From a checkpoint of a small multi-label audio tagger: norm batchnorm, muon at rate 0.0018.
Rows from block 2 of a small multi-label audio tagger, named by matrix and row number. Each number is 50 + 15 x the weight over its row's rms, rounded and kept within 0 to 99. All counts start at 0. After the name is the row's rms in percent of the matrix's.
After each channel's rows are labels from the 100 clips, of 14976, where the channel reaches its highest value: "responds to" is what is common among them. Only what is clearly more common there than usual is listed. The data: phrases spoken by 400 fixed synthetic voices. In brackets: how many of the 100.
# conv: width-3 conv, stride 2 (model.blocks.2.conv.weight, 432x288x3, each kernel summed), inputs 0-143

conv.305 100:47 55 57 42 54 43 63 47 54 43 60 53 40 40 56 22 41 46 56 55 42 36 49 44 61 58 40 44 55 48 71 70 55 21 48 38 36 56 66 74 55 65 58 73 66 52 62 56 65 56 37 73 54 43 45 66 32 52 75 59 67 34 50 43 44 15 32 38 58 44 42 68 41 41 31 17 20 50 79 43 48 23 50 58 63 50 57 55 54 63 46 80 76 46 12 59 32 38 69 63 36 47 25 60 26 49 31 47 65 46 31 66 35 43 50 52 34 39 40 35 44 46 50 55 17 60 65 53 46 59 38 60 57 38 46 67 49 32 54 22 17 37 76 56
responds to: /oʊ/ (81)

conv.292 108:51 78 51 39 36 39 10 29 45 64 53 41 48 54 53 60 83 74 55 58 72 37 41 53 66 53 41 46 20 40 70 70 55 46 60 60 61 57 57 68 37 84 50 61 38 98 42 54 68 81 36 69 26 69 40 79 99 24 15 61 50 61 38 34 47 47 51 53 52 22 61 65 71 78 37 52 58 59 44 49 51 71 33 35 21 59 70 57 54 69 42 22 27 64 32 45 41 22 23 70 23 30 27 46 32 40 33 70 34 71 99 60 45 66 44 48 32 58 60 42 57 27 52 62 66 58 51 61 44 24 37 52 38 50 13 40 52 28 40 53 34 41 61 48
responds to: /oʊ/ (64); child-like voice (55); mains hum (32)

conv.133 078:39 33 42 46 39 67 41 56 33 00 62 47 21 59 46 58 54 29 39 65 57 52 28 54 54 64 41 54 79 47 62 30 52 62 86 60 52 50 60 61 77 53 69 81 66 40 54 48 57 44 41 58 53 50 33 45 89 56 71 67 40 58 35 69 29 49 24 38 48 60 36 61 32 45 69 31 52 59 47 50 59 59 41 28 66 44 63 44 50 44 64 27 56 67 33 53 31 49 45 38 54 00 55 55 51 47 47 45 73 47 35 31 45 80 46 54 50 46 51 31 39 46 40 82 55 54 25 25 50 59 23 37 54 35 45 67 79 43 70 40 63 47 75 56
responds to: /b/ (87); child-like voice (48)

conv.302 102:45 47 35 43 61 51 60 52 60 43 42 54 50 44 71 62 33 60 56 57 36 43 42 53 37 62 38 54 70 30 59 36 53 27 50 54 48 37 64 48 35 54 50 75 50 49 42 23 60 34 35 41 46 46 57 75 57 20 36 47 39 58 47 55 38 69 50 69 59 52 15 52 43 37 50 48 73 56 68 29 34 71 16 32 57 73 57 29 44 48 40 61 40 59 85 45 24 56 54 37 52 39 48 79 24 27 44 16 49 36 51 57 41 27 40 14 39 41 42 53 56 65 69 16 53 31 46 64 27 19 57 68 57 54 49 38 69 55 68 40 47 30 66 04
responds to: /oʊ/ (80); deep voice (61)

conv.16 099:59 33 41 49 72 39 18 60 41 72 43 52 59 74 05 44 38 55 61 68 45 47 39 38 56 42 36 56 53 51 55 40 60 56 76 49 00 34 48 60 46 68 42 33 50 46 22 56 53 79 31 55 32 38 53 35 27 69 58 53 49 47 40 68 00 47 29 66 53 39 34 33 66 51 28 15 53 51 53 70 57 32 56 44 48 50 45 44 59 64 40 89 32 40 28 45 42 16 53 52 48 22 31 35 57 41 47 39 50 64 59 63 72 46 48 49 54 45 72 53 36 47 74 61 35 62 63 21 45 23 50 47 50 50 36 18 49 56 59 52 55 46 56 59
responds to: /oʊ/ (71); mains hum (37); /ʃ/ (37)

conv.199 092:37 52 67 30 40 34 57 46 61 62 75 66 35 48 42 57 30 33 50 29 49 37 38 30 54 41 46 57 41 57 85 43 42 46 59 46 28 41 40 49 27 41 63 53 30 78 20 45 54 64 61 28 61 54 20 64 38 00 31 36 69 29 69 38 69 30 61 77 71 41 52 32 33 40 13 61 48 27 50 50 36 34 51 68 68 47 60 42 42 68 59 46 50 54 70 46 52 42 50 81 37 62 46 46 74 16 52 54 43 62 46 62 73 32 63 44 54 35 37 42 51 45 68 69 48 45 38 62 11 42 55 64 33 60 50 68 47 38 70 54 46 35 39 56
responds to: /ɝ/ (76); /w/ (67); child-like voice (59); text has "works" (29)

conv.255 101:24 80 53 55 64 34 47 69 60 65 57 33 50 49 53 55 62 33 38 67 55 22 44 36 54 30 35 58 61 52 71 44 71 21 41 27 77 36 61 69 57 52 60 51 41 66 88 44 40 42 44 84 52 39 49 29 44 39 49 52 83 47 44 62 44 41 13 52 55 47 40 55 86 53 47 56 50 56 52 40 32 44 84 63 48 39 37 42 84 51 42 36 30 59 18 40 78 56 49 23 53 53 49 55 73 48 34 38 38 48 67 58 52 72 48 49 34 74 29 31 41 64 28 29 29 34 49 38 53 82 70 38 51 46 67 66 74 56 78 53 41 54 42 52
responds to: /ɝ/ (87); /tʃ/ (69)

conv.211 084:45 34 37 26 44 87 26 47 43 25 55 58 23 27 52 34 36 71 61 42 24 71 66 37 46 69 31 61 49 56 61 47 36 56 65 42 35 35 40 58 54 52 65 46 34 26 41 16 57 44 52 59 56 51 39 71 70 52 39 37 41 16 47 51 67 33 63 42 47 37 54 53 88 31 48 24 64 37 36 25 61 61 58 67 39 47 43 44 67 54 55 60 56 47 66 53 54 70 46 74 56 61 34 54 34 28 44 73 28 41 40 59 55 32 36 24 61 20 32 85 50 53 58 24 30 45 42 49 53 37 51 46 62 43 45 38 51 53 42 47 49 51 70 55
responds to: /b/ (70); /g/ (62)

conv.246 108:50 16 62 71 72 52 68 39 10 66 63 66 28 46 42 50 95 73 11 46 52 65 47 58 45 62 49 72 50 69 24 49 39 53 33 48 42 36 44 35 48 69 38 78 64 58 80 59 46 44 33 65 48 35 35 38 40 39 54 46 27 47 46 27 44 54 42 38 49 66 50 48 49 44 82 40 72 34 49 50 24 64 52 35 38 56 83 47 55 21 35 36 71 48 48 49 73 61 67 39 45 55 31 47 54 37 49 14 62 67 58 66 26 48 61 14 75 43 58 40 65 66 23 59 21 43 70 54 49 50 50 46 59 64 46 50 56 32 79 35 39 47 37 74
responds to: /ɝ/ (100)